config.yaml
model: "encoder-decoder audio transcriber"
dataset: "melodies that start on their tonic, played by one synthesised instrument"
train_examples: 26041
gain_aug_db: 6
n_mels: 64
hop_length: 160
input: "log_mel"
spec_augment: false
win_length: 400
tokenizer: "char"
vocab_size: 20
encoder_arch: "wavenet"
encoder_norm: "batchnorm"
encoder_depths: [9]
encoder_kernel_size: 3
encoder_stem: "single"
encoder_widths: [256]
fusion: "cross_attention"
decoder_width: 128
decoder_layers: 8
decoder_norm: "layernorm"
decoder_norm_position: "pre"
decoder_activation: "swiglu"
decoder_mlp_ratio: 4
decoder_head_dim: 48
decoder_fused_qkv: true
decoder_bias: "all"
decoder_qk_norm: false
decoder_layer_scale_init: 0.01
decoder_parallel_block: false
decoder_dropout: 0.05
decoder_inner_norm: false
decoder_positions: "learned"
decoder_cross_attention_every: 1
decoder_tie_embeddings: false
init: "xavier_uniform"
residual_init: "scaled_by_depth"
optimizer: "muon"
muon_scale: "match_rms_adamw"
lr: 0.0019
momentum: 0.9
nesterov: true
orthogonalizer: "polar_express"
adamw_lr_other_params: 0.0016
grad_clip: 3.0
gradient_centralization: true
steps: 9600
batch_size: 64
epochs: 23.6
lr_schedule: "cosine"
final_lr_fraction: 0.01
warmup_steps: 1920
weight_decay: 0.1
adamw_weight_decay_other_params: 0
Rows from block 4 of the text decoder of a small encoder-decoder audio transcriber, named by matrix and row number. Rows with one number belong to one neuron. Each number is 128 + 32 x the weight over its row's rms, rounded and kept within 0 to 255. All counts start at 0. Numbers have three digits each. After the name is the row's rms in percent of the matrix's.
After each neuron's rows are labels from the 100 texts, of 14976, where the neuron reaches its largest size: "tokens" is the input token at the peak. Only what is clearly more common there than usual is listed. The data: melodies that start on their tonic, played by one synthesised instrument. In brackets: how many of the 100.
# gate: MLP gate (decoder.blocks.4.mlp.gate.weight, 512x128), inputs 0-127
# fc1: MLP up (decoder.blocks.4.mlp.fc1.weight, 512x128), inputs 0-127
# fc2: MLP down (decoder.blocks.4.mlp.fc2.weight, 128x512, transposed), outputs 0-127

gate.197 093:157112076130091108194101187110159141076160076078118162162111082126120116185144047102083149140125104168130111091104142153138114124092111151134140174135151096119106101169098150150131114134126197153115102113123103118122121143113221115131095120143114112137131080141117130148142108135095171108125080182149107194118170130056123177102165160126130177086158113146132130101209101137057072146110
fc1.197 107:119152162124150177080080102105107110116158087117123131126101124132079149138099113132101116177142117119167123099107110148115086176174177172189118178146068071111120099139181106145126179142112134111082129136176146092112069123119166070158163095155128093095077067088135145113133217127162108134107134104193102175157171141064172115123141172090150188122142176119164157113145104144113117148088
fc2.197 099:165090106146124108105158122115116190137068165136112198175129134166161154027139148140105147104107119097143165117164121150118140136155139083090124162138176187082234142126108071147142120157133131093118144122109161108144156094077080137087136120127150129135116124154116206115109080104153159134189091131121151133136146154088103067125134155096177060155145088140154187125134134127171148094160
tokens: "3" (35); "#" (25); "<end>" (11)

gate.223 169:154052142124124202165147137170122122150132133159117095090149124089134164128147090132113171128102071141119142151137163152139109088199174075039158067123086080034169147099067115094121145065137123149091131101159097054116127069149140109182182143102117097147136112140164119177158115126121125151117169096147149108161120112138149142134098145163150122111137121145136168091090131116152180105147
fc1.223 167:145115125084068147154121086134147110122162125130172097084124161148078129137169124157109101181116112131136160134144161111129111119130156058072110071153121122171169155116086188153128124056130131094097161101152113100177174062180146093142128119129123121121135132092158122151166139070122130101110139167165122057207092101129153125089098121118170135076164118162139146197066148188157175086110
fc2.223 152:143148101161151119190202087122173125120087125127127118116048156148176091125091142127139145132156087181127182119131154116130129148082132168058090127152145135115128128114139134092121091139066117131100131197078110136171134094110107142170104132171176066197113134155137127127173183074096127124210145173168104107151117160122127085134184090114141145148172104125121179141113070087121133119180
tokens: " " (67); "5" (19); "2" (11)

gate.280 131:121097162075165123101092158108099113151130155129087112120172140135166129116111157107092150223129100113147114170122127112098193070156088116144154111188160138144141168122160117087129107086044131181094155103162114103150106114151145143133112120088139116066165125160137151089102128078177162087110113131121224153189096077108123170090165123095134132156109092173144159163088181160123136104103
fc1.280 133:117099129098157125131185100119147098112191137121116111158072122120096132150137165135146165163163092126117104069142152102086116122088134127136135112181139154129081150183165145153120080117099116166075174078190098114130078160121064155188119116144123083162173154102105154175102104153150200107125095058167175133157101080169138121138154113148147133195115126111061171148148156111088061112125
fc2.280 126:090085132151213148137138172061192105152134178148115176124106121149128144153086141172136106106144114157104130153135136161112133160126101096108122126155127147152121134126135109147116162128109113121185079136149084120171161115156147109108129064110093104186183101108107014117191117099118161177161153171143110140099140161145126116104110163151142142122136144100207117101133140175202178200165
tokens: "e" (59); "c" (17)

gate.499 135:093132138096119149126170108122090145162167137119080151097147119177122153092115136151154079147169131149082100114112090110111116141164061130145087183158065077126156172091098128117115099115056072115195167126158105134100147140117104149138154094159194071107106132151130081076154110099151087171143138107178102141144110175167162120162118173179125132074074073089122144130156057112150109162103
fc1.499 138:099101115174139097104103132135145132066099141083141099123134090078175118166164082145103128117064132155185125140146158163111139099067167126111180111104160144116153129164139069149122135168164083164083162089129145185134146083131154135124124154088062205124092116105101131134101132161115173085156082134075137182085158119121119113109168142084189130195137120102105115104118215134143160132173
fc2.499 135:144097139127101161231138158133124119076151108153106132109191149121146117098113138100130129154095071128217132131146136136097138135181148103112159153121104086106081121167115161121091152078116122091052115134160206130143123131225113182139179081111087109165144119098118142086161191116133170113122143070171118161150103158132140156103165077129110137140098131112122096172130127092185160109117
tokens: "c" (89)

gate.134 099:136114180101135124119109127098130102099139121133126113145150165127148130182091139153163108140092087084117150080141158096100150133062075118163143125149115149210148102116132178074127166150136114172076077109143114076117070107152098139185128155153096097097172112110117132212167141100141168142135159136156181104129086185180101156072136102130102131085099155144183134130067156123048133108182
fc1.134 108:160171102168148120129134144141104151164115122143146117111098118199065099115188125148108167104171129149154121165121145155193091090166150127134056118118168095059102114150151071189159105093112099101152204186099185172169148155120147090078105110132135146169094106088154139122063068167127130146162098116127112144113166087086126110139154146126117141124137150115133131110199134156152160157060
fc2.134 112:146120167087102144172184060091203093147176154118131139127214134110125155121126162083144119111137158099165083099138090154072102182146158110133183158123153179152166149119085204084167137131137109144127107100166050154110127134132138132092201184152148173088122128144097102091124182156096153130111160151149107135117060114112124119121111140141132119140080076107076107103092120120099104110135
tokens: "<end>" (50); "c" (18)

gate.352 066:157113080109155138119110122167128130161148117160203097134143155094105140184121070152122148147107088113106121110102088073086127115085093170144110118159123158166178110158160118170157193145088210153129102190122173176112132116152082112136178044147185141148144126080095176104118117158100128160224085176132095139131088143119127152139098125100143121152079154147187145138114129152098140125116
fc1.352 061:177080154076128145091111166115114056093116112163154048067161135129073121077066129100118161109167154142121099110112108148120070145105169102145126133103108123137149184090103138146113118158111113112043115096103082162124102087083104127083132159140131195122117119072137074126171097101127123196172180134137189146168155155108128116098108114141062129145161181136093132098155152156121135114134
fc2.352 064:148049149157107192120076106144096131117118043113076142138056116140168116145194183126163119141120170164122113139132123120140104110140134092150097112113064219129110135136131143100178164155120136126139125117117150130116102100090120148117072100110164140127172100042156049130119155051135097110143092129161163102161132122155149106168161080134148146190126122104107153119111179152105136174124
tokens: "3" (43); "#" (30); "2" (17)

gate.151 093:160125112148115105112090130132145131097172173132141116098091120132179122158109159148143170147108120162114116133135089130135094153067118133154185132092111153072170128145135138072090080120084095133169134133109171102198166107068137129138095068095160164113210107159136154164146069083171107162119092117183140108154154098173124131086169125095164153117101145142151151065047159124092071114184
fc1.151 098:131059127196077133108120160093105131147092134122170099162115100162115127140153122097098203076129152128093158129109133158121084100195127165125166134171138122081134126130110075084128094090129131128135114148173186125159215141083176140142150096198095184157152156176112122138122125073081189140103110140141114135154107178133080160106147169111093094108096180111128085098131149088160178097134
fc2.151 100:056180169127142112091110065184132080165124097110124147147152148154138132170090101054137110088098105121129099150072114052128111111120080064088070146128138073103114102119115104122110124133147165119113150170131148120148070158149181076167076150122087098188147195128146138133122121137145055113147193123099128116101163140137125111170130140154120080146146131161144116179109078157178158145104
tokens: "<end>" (36); "c" (22); "d" (12)

gate.183 137:109114143135139146120075141133109114066066078129162112113156150068116121185122086147113108110221118171106110135193162147177103114116095157080097129132102157139159116118166084177138130113100123134139130135189181110145165114155125128108087128142163091119173147148191147150106180105115095099140097143100119101084082133103086170101095117097088128125141117147160163130235098179061129162128
fc1.183 126:149195093186126141143102134072122164154105138131156159099173117121167111173192147172104098152121167122066140120154147093140113120092088103130109143164137128113098131131119166165123123125184112155110122184137104112097129126173161107120087182165084106090131137167134078141097078119037083065120141108132160059124102100113097084167128176106146086094116132150202102128137114175141050141113
fc2.183 130:099115071091105161177140156102160074138121106121122158111138045107144151124120115115148140181086158019069127126092142094112084119114107132115174132132149116065163155151109114130103165086099062121180101132139125145110079165123066141177117115140142151027146116075144162180052143099121120118171141084094094163133132144118136083126132116126110108188125163132104148146138110144109122098125
tokens: "e" (98)

gate.488 111:092109163072106164111068074127086190113123119131101143154138120091157117197120103114156127138156089076139128145138086048158132195131073190150100164084145107110104120166143145141142116192140178122124075155122147134115105144081128087181162139143156130155178142106062117071127138062151139143138147096094151142171130158161130106136135135094143136165215079167141130120156109112089086121146
fc1.488 102:104075114173169145182167139140163073142125092121128160111178136157100128088087151091161138135166153108089140162106102119059118095085204108088147098136049104169145115145148157153150112134057154072174174157139119122134092095129099162082149138100157130141144119107172165130067094129114130146165074097116105145102115176151111109098096130181154130121059135145079121115201157110164169120133
fc2.488 112:080181145129112080089168142159094133106128105115142157122085153095169100135078146201142095174124139115079188135127107167132128153159128113159149135100146146059161142138148172127155094086187093160109158160119100091084136121150201094099114147119129165125116165142068174154095112162152132121029104144141149092092115128174125141104128164150088145065102171109092143087174137126170184136091
tokens: "3" (55)

gate.176 123:088142084114106170112077093093127133188126115149102199182092095135080163113127113139092187105141119128130144177127125087134131140131105034138129097198184155120149182087101145196149152146131168091123103178066139117086072141117131137101159141134125135100103107098127169172191140139146097102132156131175098129160133115099160143149126112088075187088135165077134168112120170119108096157167
fc1.176 126:168103137109147128134135119165130106092097156108113070105161143127104137156050133102129099192118148146116077162168109134161209118147135114138136110107120073135177117194126156091091171087154086145138159115132117132144146082114066137110119145107144094143145160114092092064111126156200126155172127187093107117123152174059114080132183096113140167108186050091107115126140128175175153096155
fc2.176 124:116161131125143076174086145117072118118135175099129110107127161050195119174156110132140123148098180104162145116129114102206068172093117128148134143117093073116100143142134107108120172149131119094056117143193158140097095102129192087106099109134089163121143162068087076172155132059084116162116109088085130122154138133155152117137158115100178120117118087111119133072117061163109090118090
tokens: " " (67); "c" (11)

gate.297 074:117124084182118118196145087094141078091174148165123172153176123093122112131119174128076161160123169165176075111114134158138137120148085118174088146117155130088069103115075057151108111151181176114114134176107158172089146138134126067119130173145161113088109124098189095100163142153115061120180147184149113132156143094156158080118089115127125116108156158140159105154177114091142107113064
fc1.297 066:152090128180116140188106131144128155128172140202145127124095138116188123142146186160135125175156175170180125090127084163174055160109196155134137119155146133158114125114095057127181099112111088146121095117069088141102107143115119107168077146094136128148160083115105135091147064183139113107137167190083143124140164107101084073078128149178121131116096170133130131090143095156086169104140
fc2.297 073:150155140108082114080155108116092075148083096097120093108139171137085166179058124136116103073111131089152132152065106100133130153160117161141114129147081105140074158135078069114183099124165116175091128077100082098119151093149126118157073111142171138114103162119138165143184138145118137104117107152175129143111124147177094056101182130116160176084163182131048163151125137165094172140111
tokens: "3" (72); "<end>" (13)

gate.57 119:161158092128111068134174153127099117086090045211153134179120108131104129124133109137157094117116092076189105173142157146153156190127124172144120124107106188103117109138123144103176152080134132099169090080133124178091134088146091156135175089103106172182121216137158118140093113145140151116128065165127121138143073107127114120085128133122142079107143167178095106188156094120103132179108
fc1.57 109:123097142156110126126142176133115214132148163077100095083106125133130155169054141107096141136196150153133099080102173132047172131122067132142179086094147062147151150114115095157119149048154140151146078077146107107177156131116101099106144105142157130123141080124131111147169185131071166142132151139147118073160109102156104205144170105082119139132108142124095147096135166182140159139133
fc2.57 116:154166144113141072196126118102106148139176136185075168110105143166078160158189118166114119157102151100130086143173095129103114144144126096192092156097151153167183107108153150108138124104071151159152133177103132131143110128182114080074122071102086074129141164075122154148207180133131124129110180173147157151129079081144109119131068189117120107119143099123088089120103117122101119181098
tokens: "1" (38); "2" (34); "<end>" (7)

gate.357 098:178144118111148121148144108118120124210160158136102152111017128075136156140106107131171190139139139107070083130169145085103176136129146126116123177112101127102088185095145145153164106110098184137133091077091085111185133125077059125127144096173152108089089105154102099194132118080116138188106144133135104147118110122114189107099152163134130148092127147137184183116085143094123093155113
fc1.357 114:120118202085078119110172124197136101165115153130099117146150121139135119113067149158133112132146126149111127094058112150125119104125109155135071168201102078148171132087075095120125075109129173195183168066172149084131096136172118127109146053116150110109121142143102098097115155153140065133154112148185151093148189061131084067140169121142143147099159114123101152130167122110135117118168
fc2.357 096:108071089104111138061100132080183122136160160083129104182109154177138160156143148145130141188120117080096144105180140141111081118121120152094066150133163165105163118142154109084125106148170120142138123114065135159156121095034132144080106162091058137128147143149118146146108088154083140155109051162132110128130134119117069184150118165072163124141054120126130184165135153135120144189118
tokens: "c" (93)

gate.381 082:160095119076147129149067025193168170109092110137107148137145127111105161117106083084102196087103144147115125110132166133091130149112152144212118086084136150122123089122172131151115104161116172160121147109094123102158095143106198099114117116091172146110090135137126160145138127120084129200139102109188189094154105162170105153166112119100130065150153116074093109157161156096124148165087
fc1.381 086:126118156118125134177096131122155116123112101121111149125101107164071108133082156110139081155108191161143121085131185144148125121104084134110186084162045132129115086116109169103144134175124103169122115110100091121149096077094113158029120133175136125105094063119080126168179139149146123183125133124112088136054142198095191163105103166167109092125101107125150128145112137172179102087180
fc2.381 087:088106120086115133076152144085099151154171147164103156186184125117180113206100151128136084155137083144110145087110122116166162137099143141130110147163037124121111149092135110122121160141109107083087164103117174141031111077086077184150157130110135110138126144154101139135167119091142136133056119135093128109166165162088164120094165078078150182148147173114146131095066137152096097118138
tokens: "<end>" (43); "b" (17); "a" (15)

gate.375 120:091161111123132087108164094071166127080128183159123181125118147141182117133123156109130094105107110146154168080119107198098137092123110128145122106160082185149110082112081126122134121088114146188159141184166111080078147108123147134097113133144067211136173100084121107117100109203085118087132111156129168142120124177097121134156144157113181054157131066102097165135130137184117109157079
fc1.375 116:130099149105149142147098108119115159147181088116169050153069102099175155102129089170123214129127126116120103146151087064137094154120112146131150157110138102116109125119152094148146138158160179151134191156054113133144182125180079171141121164121137084116110142213090141132126097155081065174132147075151133174128096148109152159163105056137089115178123154170125097136107126141167088097116
fc2.375 114:217203109125148106165132153111091131087160154141092141138164137098147130119106154101079100154113102145074201133139156130118125099062106156112122119148123168146069132140107158164145062145161149134109114054130080109138156069124182109140189065133173091150163106060120131103167101119088147091149117104127182179119093122094102136169131170113111165099162104117143158126113107093138146126063
tokens: "c" (73)

gate.304 089:170177138103155133167161084113132172140169206106171138094138143105151120088078157148093140102191149147125155130113058146176125125101112121148132179124153153089095119089139166134109165135091142155113103106106095143063144151103153143100100103075084124054178150145108097138120040158107097175121137154141080119149104115178163074170110103132141172090134108190097102133155137094113098179168
fc1.304 099:156149064090142106109130133124161127186128170168169105124164128041132173148103106129147129116111106138144160107116094124133148117196123103126063133107127108124161135126148169098152103130181086135099070066133182077113168102098130153175045067115094118133073149142100113140165092177150196164117141146166103086107101134098163140099096113078153153105156114136142157142200159091094128168157
fc2.304 099:121159164058123102131125068133156208164063102180129105128171189138165105161133131154142080147150179121134155164127158119136144162139092152082111128142177129136081112164122105153104170090105059083111122125144125122086134143114113096077142123161105096088117139137109184069107071115075101111112162209122083161138147127153126116072146090081086144157109094145116109156119097097181093152169
tokens: "1" (58); "c" (36)

gate.8 084:151066145167110107090083073175157139134154128172148131136104112129149076097125084131082116102111155161158187083136122176175091098136132135119105173174104106148166126151127149056099118112116104117179154140123143117201148075094160122130146114132154129075136145149129062167100135180112103128174120165173216165126124157152079114167086207155099095146144117111113153102115104105121183110080
fc1.8 081:191127093095081120133104132074117151154142108078075157184094092152146177136082096095139122079161133112153116125198059130131163152137118155105164178147130130170104137108133139141062103112116121151166163167115111147174132143160050121166074150176125126207155106127107112146165117109117139174088143139117115118131102154143151097170103110046062111072133176110165115111145069099152122118153
fc2.8 086:173167103135137160086135138135088115165126087105118146114161085143176093142114159216136143134158172115107096127090154114112156106041100079139120143090084114125142125123138098160160148168166104090139123165093156095085149096139170158085102120078178113107185148195137132142133120130150163102170110136140194088091098141126084062133191191192131170105148165131141149126144164094080120147099
tokens: "#" (100)

gate.231 078:169113096106128060095122120077063115132143148134147165145123115134165113128092091147114092113129163141133113070136104141136124151120082136130129140139125179119136153109130074126133141131160189129049109097098147133167105104100141134177088130126132182080136101113141089148155124106160185068096122154144168128195088204163133083055131179090154214126117102071177073134151089084141159145139
fc1.231 077:159149130133122119085098105128135185138117139119108150117115085188148130154124157179098164105094086107143121140127075136121076139086125048128086151093164133099162152126115161123161141164099131110147104128133172130124157162197101168195080144118149143202154158068095071049095179182139100103125106144141124095099192135073107114105143128043171102174108105089140120125141156142091136142112
fc2.231 080:115121130131090122124100143124143073155162126141118155084177166022093149093154061068113146077157104083098154092119148120137134147139117109077147127170145169123155138148126115136131135137151161146111145106120067170114083095107107106106125123110090107154158102057138162093120185136127133100171134172110171089143123067147164190101159084166166106206103066121145130172121171115092079128088
tokens: "a" (49); "c" (29)

gate.39 082:122142083107140063121092106138112103170099142133159085124203141145140139123149146095142088123064076166157116089160172125131170151111069137071181163156114172148135143046135098123120138173132117137160116132154161028142115153084101173092133160162104179108161123117106114108108181137169070205122139132095135142087083161088182166165099135116108129104122120125152180140104096102134110126146
fc1.39 086:160147150113122135138191153136091072176143128152197104067116136076103112080111129138116133096152179132099143110130132110134150131112088129101159110194120036133129105149144151157124172102164182090162095093160078169131158123176095078145090095132110152123122205117089118136085114102109158109152111172150197071080163123097102127093095113088120124152145101100143068148146200118117133080123
fc2.39 076:078116101096115143081092067077141161085125124155129093114147146190149118104176164185109167143142152135104059071152121126118083208166163126134122140105165135126144139146123096186131161114186108186145095151159166130193110140092122130118141184094151171107153091067137126083170195134192152088166107138150150112099123154118144170183098151094126110148122150087137120125156148067115102117121
tokens: "a" (28); "<end>" (20); "5" (18); "d" (12)

gate.98 125:127114177135153141155164125133160137096143143154104103159128152067121159154114148080142171122130102153112143183109117117086146058173125126121142161101109144085086152108122150135088195057163119131126097072169112121117098070116088142080152107181164116153192158157157126117133079202136140103109115096097160168116113082067108171097083131089147178106142143169144169085152070130072107069115
fc1.98 113:101162054151177081151169166176117081144122134146149151115075136101047090117151119133135084155151122140178110156163126188104127167135126132147145146094114156110155123067202085151114094124189146154121107137144148095150112095158123171083158142116184128076130132154095077162101121165118141152083170140138090079106075174128096114119146086179052118109092083148126114157138134116134090191127
fc2.98 119:144087130197110154057057136145128162150060154152125127114144120103077136117107153064151143155161087100110142119188143116106120137131152120128164134127082187146136171151139145116107129127112147116169127114138236117067127204130178195186160116167083129085123141123128157144101153112208150114174120107142093108115131128119124187080130127144112167181146125167095123120113127094156078147125
tokens: "f" (99)

gate.193 102:148132115199123137157099106169131154113156154144076136193120185119175135086161187111077111132132104093089092111142096117099136126157113160111135140097153178080109193148090173110137142128200108072105199167127145077052124174043124140174129120131127122096133108130130202129084113149125082079082088147143146128145133154101190150105147141157139119091119099162151134143131163119141142091092
fc1.193 096:109114129123174148024101102110136099187118117152098138173186073138096143106146123099142146127134115114078083097176137078173063163142116140155145121144118134080171091092152104196155127157071130096155161110115169122108184088111071110132178126123138097068174139113162131199104115111179144185152135109132113122130156131148193137145135157197161097144110114117143170094132142128175097150118
fc2.193 094:152111121147078053143066080175125155123128201125122093157130128093115114150169133041057084164160152078157167106150111134168154147100131131103153163130124154099100151147151132174171105160136122098150105129110135108115102144138125153156133117160210130075102134163125115087095140071111118123150111140176078156130179142105145081089142096105146041119090082172119097163075147097110150127088
tokens: "f" (99)

gate.485 077:065109111142093141102123136146126137151119126102144115133090123097085152150138103144090134116059133069098155155100062103135165168169170143018098062171168124164137152162133097083119110116103159151105102100158150172153111181106156169115171175131104127148124203154140096085121107148188148141136122113128063104132092134090112164153147122136134089110166142131136192172094185124078106173113
fc1.485 076:149103122134178084146164164099169112075116108048179120148081089134078089082066126148182118105149125154137161113097162156141099146130149113079128104074097198171135077132095139128120138136087124188132108086094098146163104122102125138082144119145127121194188141101102182182132147125090118204161119075137122109119135172142130161127152123153133063159102168064090108111106125123128145175127
fc2.485 083:142053157146116114136065062155110084170143081016155135111118076142072116063107173098093111163105106129177170150173167144156100140146140133086104091077172133129092161121153143075150118104112090200103145154114081136106128152093112134129110116079130083152144093133112140096085069132097147138127132128084111099111128118122146105123088136169097186132131134163119091138161134168136154182101
tokens: "3" (70); "<end>" (16); "2" (12)

gate.107 129:131159104125129144101149123139165155151092100141155096143107066133254123142138135171095102163122137125123129221157145133117114119090120116094130124119080147175152101121162177106138103085105157138161172109106145100120097132099130190126136177103088147123116073120161138159085161170207133099109097093092115089098081085188145098110177094135089143113130112185098179112079127140142074126093
fc1.107 133:099175099141108104110131162136105152209095113182173090160107100134207132085123137131108098181150155133130098176158117118135136098086131131134135119136086144151145095131169128119060162068050145112084171109081134125116107164144129168141159137077089125073164073130153116171088127155151115089115112080108139057151123092149164135108145108193107190115145116189101187135120170144149086112134
fc2.107 122:168178094124169091122141135140085218147103103094110144150105147144168129115161216165103144110099073118139049126095119122099143134129105099137125146075137097102093171113150087147130122104122176035099138126113133146103120143104127141181183122130102121114160143105160070149101186106088178106130156089152124168171142094139140036149097115172099115194119102151151134126137104107179109136095
tokens: "#" (76); "d" (12)

gate.341 129:136126134163116150111139105146136103121101094130139096140081076140186117069152035214115096125140080066133206109168177107112141167164148118134127105212173103093148096095149150134120181151095123107154167099096154123088200112086030117131086133095147136180162097180155140127105105127122175105147163145133156136115090134097113100113116112118138080114108140114132100094151158120114124140130
fc1.341 123:091140141127170147090166176126103077126125157139144086109127076124059119070121108163215146159103144099078125156156104083184143140165165179146105124084150189154144148091147120109103136109210176161116076129154074138109150131079093126112124226092140085079103183113147167104157115145109090124128076148103134135104137126109128127149148118129151075130122144124139062101158151150093124128163
fc2.341 127:144124164108210153102123061159121145153095087167141097188056096109124101129208094167126130094101161146137104143102151121097193143074125146119117144127153153128127120142136112124099103128098100100171127117152126109107148174095118204120112134163192185092124131173150149117157072138142119117137170096111083117141065106106105147151217049141112141131135172168088121137114109163142193121137
tokens: "f" (41); "d" (19)

gate.201 060:134152097092158118153125118106084062118121086102151140119127118138117155130090088147196119182127181098159194116181157142132109167099108165109108145138085159127068181109128108160155109129137196158129119168112121087137136158159127135149160128113118104099128170146131153145110137119159112172153069107068114118078152117161092103095054135128194110210142196109095098142118078145174086152198
fc1.201 061:066114058122147119140116114161034099156092148107139102125160082121129114161116144131148092142106118197118088130158138135149080164085113119173181117107130096127142178154132158186146165185102127100131168116089089130161130121150174130121050114141176146132121147070125162172078110149106095118099132119058200112100106191096138163177166123152102124159118065104109084088108131160127141106131
fc2.201 064:126080160098158166078193140141184118162136168192138161165144158142128144174158128116140122138101093091101167147111097150128088125132143053172095084106162139116145115169085166173094110118143138180092167131103125142210170132135135122164108052072134136161077145098160128115130151061148133107110145110119212182155167116085131175105119151115154174109128166130095092135179126146099131144143
tokens: "3" (49); "2" (39)

gate.461 129:133141126168131108090140082110125123152096126181139149125137078147119139149136051099189139059155155128111146160115145136145155125136119145121186089096115165068158117082136129142169112041170148139128143093132162144118101109137109136187132118070103155158096082072095155111106138144146112171156079126151092142197128152111151112170140087157174153080208136140178137144033171108088135142123
fc1.461 134:169169079125128146143139141188148123107131105065115170091141110144092135162076098131126126160164152066119132067098117091052114144098070084150082186140130127168130110162163117101115112117091172137213170091134115123089208191129134150154127145088101153134106171177139152073097185173098155108131124138098083153107090101150176126134120096110134159148155177172094120102122144092109134133133
fc2.461 129:145180131107124069135065169131121097129129098120143067148199138143174131128137150125083141089134081102127133139167117120109084157165146124116176144190140128149113138194135147185166148107164157114195110059079121079142177136087151058169169069127153082108139158082153042101131085162109109106149181115148112151095108136117154091156139079129160115106134075119104120162125150141114106102123
tokens: "f" (27); "g" (23)

gate.467 116:194093134090132178162155123074145136131173130089173161131107098171117116143166138142138104122108172125201127140149093094147093207114114169155052102124115122109173125067147134106107093082138088181153103157139135132170126140096097124124129120141163111167136126144115146094151110165099113061131137118135132104157140110205126121058121068103130228040152121151088138121100155165120116122115
fc1.467 122:130144153061130154165144177124175108130188157137155116111150068206151104134157088107127101189090142117164133156173117105136121145124082133152114123122095128141178087089121090116117146097127096133129137151111091215153086109132082143093111110149171131171165097127097123071160130177115150088132140117125164156132094178166141067113113046141105203085114096133108142159106122184108205115105
fc2.467 125:134124137152103147054141102196142150142117204128097129075115172084136158115098124112128118138117138139062092131139132117114109191091108127163097090157153155144072153092110119112138104101167107180135147130119085102130155165153115049083144086132157134145127110132123070112132193091065152147158092112080143139127126189137099081101161117148044147149136138144099141082086178142058117183158
tokens: "#" (48); "g" (16); "b" (8)

gate.430 084:167090153129186118164161120085083135101112142132157173133133149118068184157114100155161099108113148083117043084154087089156204140159136121137137107157127103089111192156110119124059114070166136117126075106124145111107090161102067111193121136152142115097124086100171113121089114173160142109169144127134167116160133148118128114187061163079130124091161144127131102178137126176136111126054
fc1.430 083:145133085128140164144128148141123113162134161097146143164101115070082130201147070127113168086146147090198101127121126097112090131133074091112068130131122157108190149112166177166147140192166102088125095148139162111104082159141110112135095103135120083062159113158125141121109211086133147131184137122129139132175118105158163124144157163131075166123205137067202098135171140151136107088155
fc2.430 084:117117044137156117133095124077118167055110177113110141167123129100080093111150080084158175143139099139113140135152168155177059129159106142055126162140126168118148157117135105112098148133135110135117146098165182086154085155183083106128127157197084111147081165126148104167143137040142150144193103105118123150118162089120115149107105111123147057157097048138108085154145118157128146131154
tokens: "3" (93)

gate.157 128:155083034099172130134111162107117070159177143109153156109129070145195117101145141146131131119146111137134131079139074110141143087103153128113124149112106118103129153081156088121124088121139125186131117056156199087121154139122174103160126115097168091137143095138122151104163114156143116182078197152179102153079156123135160109118022167137132142116066166110133142155126116070080149106147
fc1.157 120:121142188171088153133105149111177204154141032124122108134103127114119089093127127092080133136118119172137107165114094178164106172140135096091145083124141159109141164149101176149127085137120121117152197138109075136164085131092117133177186122108080164064097159125124086137142111109097139086170089207091063123153121062135114133154147135153103119173129054161161104130120116109109154138148
fc2.157 112:126155076147066174163128114189122067160110149148124136136155116182134118104104119116166096139153113138085126126127146103111167186113183105092091143084075116121117086147121156143178127109110106150033113161121140106105124116143095149087178078083139087149155068078162137158144096199061120136098143200091144101122059178103134158123157081172146128109100116125096143106154131116102121148079
tokens: " " (64); "c" (16); "d" (11)

gate.27 101:148120097141100169136141163133147129108088101098105092130146119120165138148126071203175153101151115136127155173195120067144115096176143108098105138126154161147118137110161132102153143108152062073185107112116141100187087101157061152144114166093055177093158099117128092137129139107135205098119106081151130120133167187110133139066067100132090100138132081114123081175139144163178107183126
fc1.27 102:102089115125164186148119044158119105082156142124101103112145131134108061096147113114119150117069139133153091153185150160117098137124138136064119123103090141189079096210157129097093106169113111149093139131120159149129168126180104140153153148148187137150141124071161126114101106087157164153082155168134125144172134170087128153164194092058088112130135121123104120102177204128138123194100
fc2.27 101:154189107121139140112168168120105074135090079092118116150095157136130114142114169101138070059098148132103129148076135142139139132171027129131065073141087143127151112089159133137093089159151095155192119169156116124093135152116174123110172098134078136130134147057124089143108106129171168112099068118139164117170091119105137131160062096139202136060109087132086102143155124128155089149151
tokens: "e" (40); "7" (27)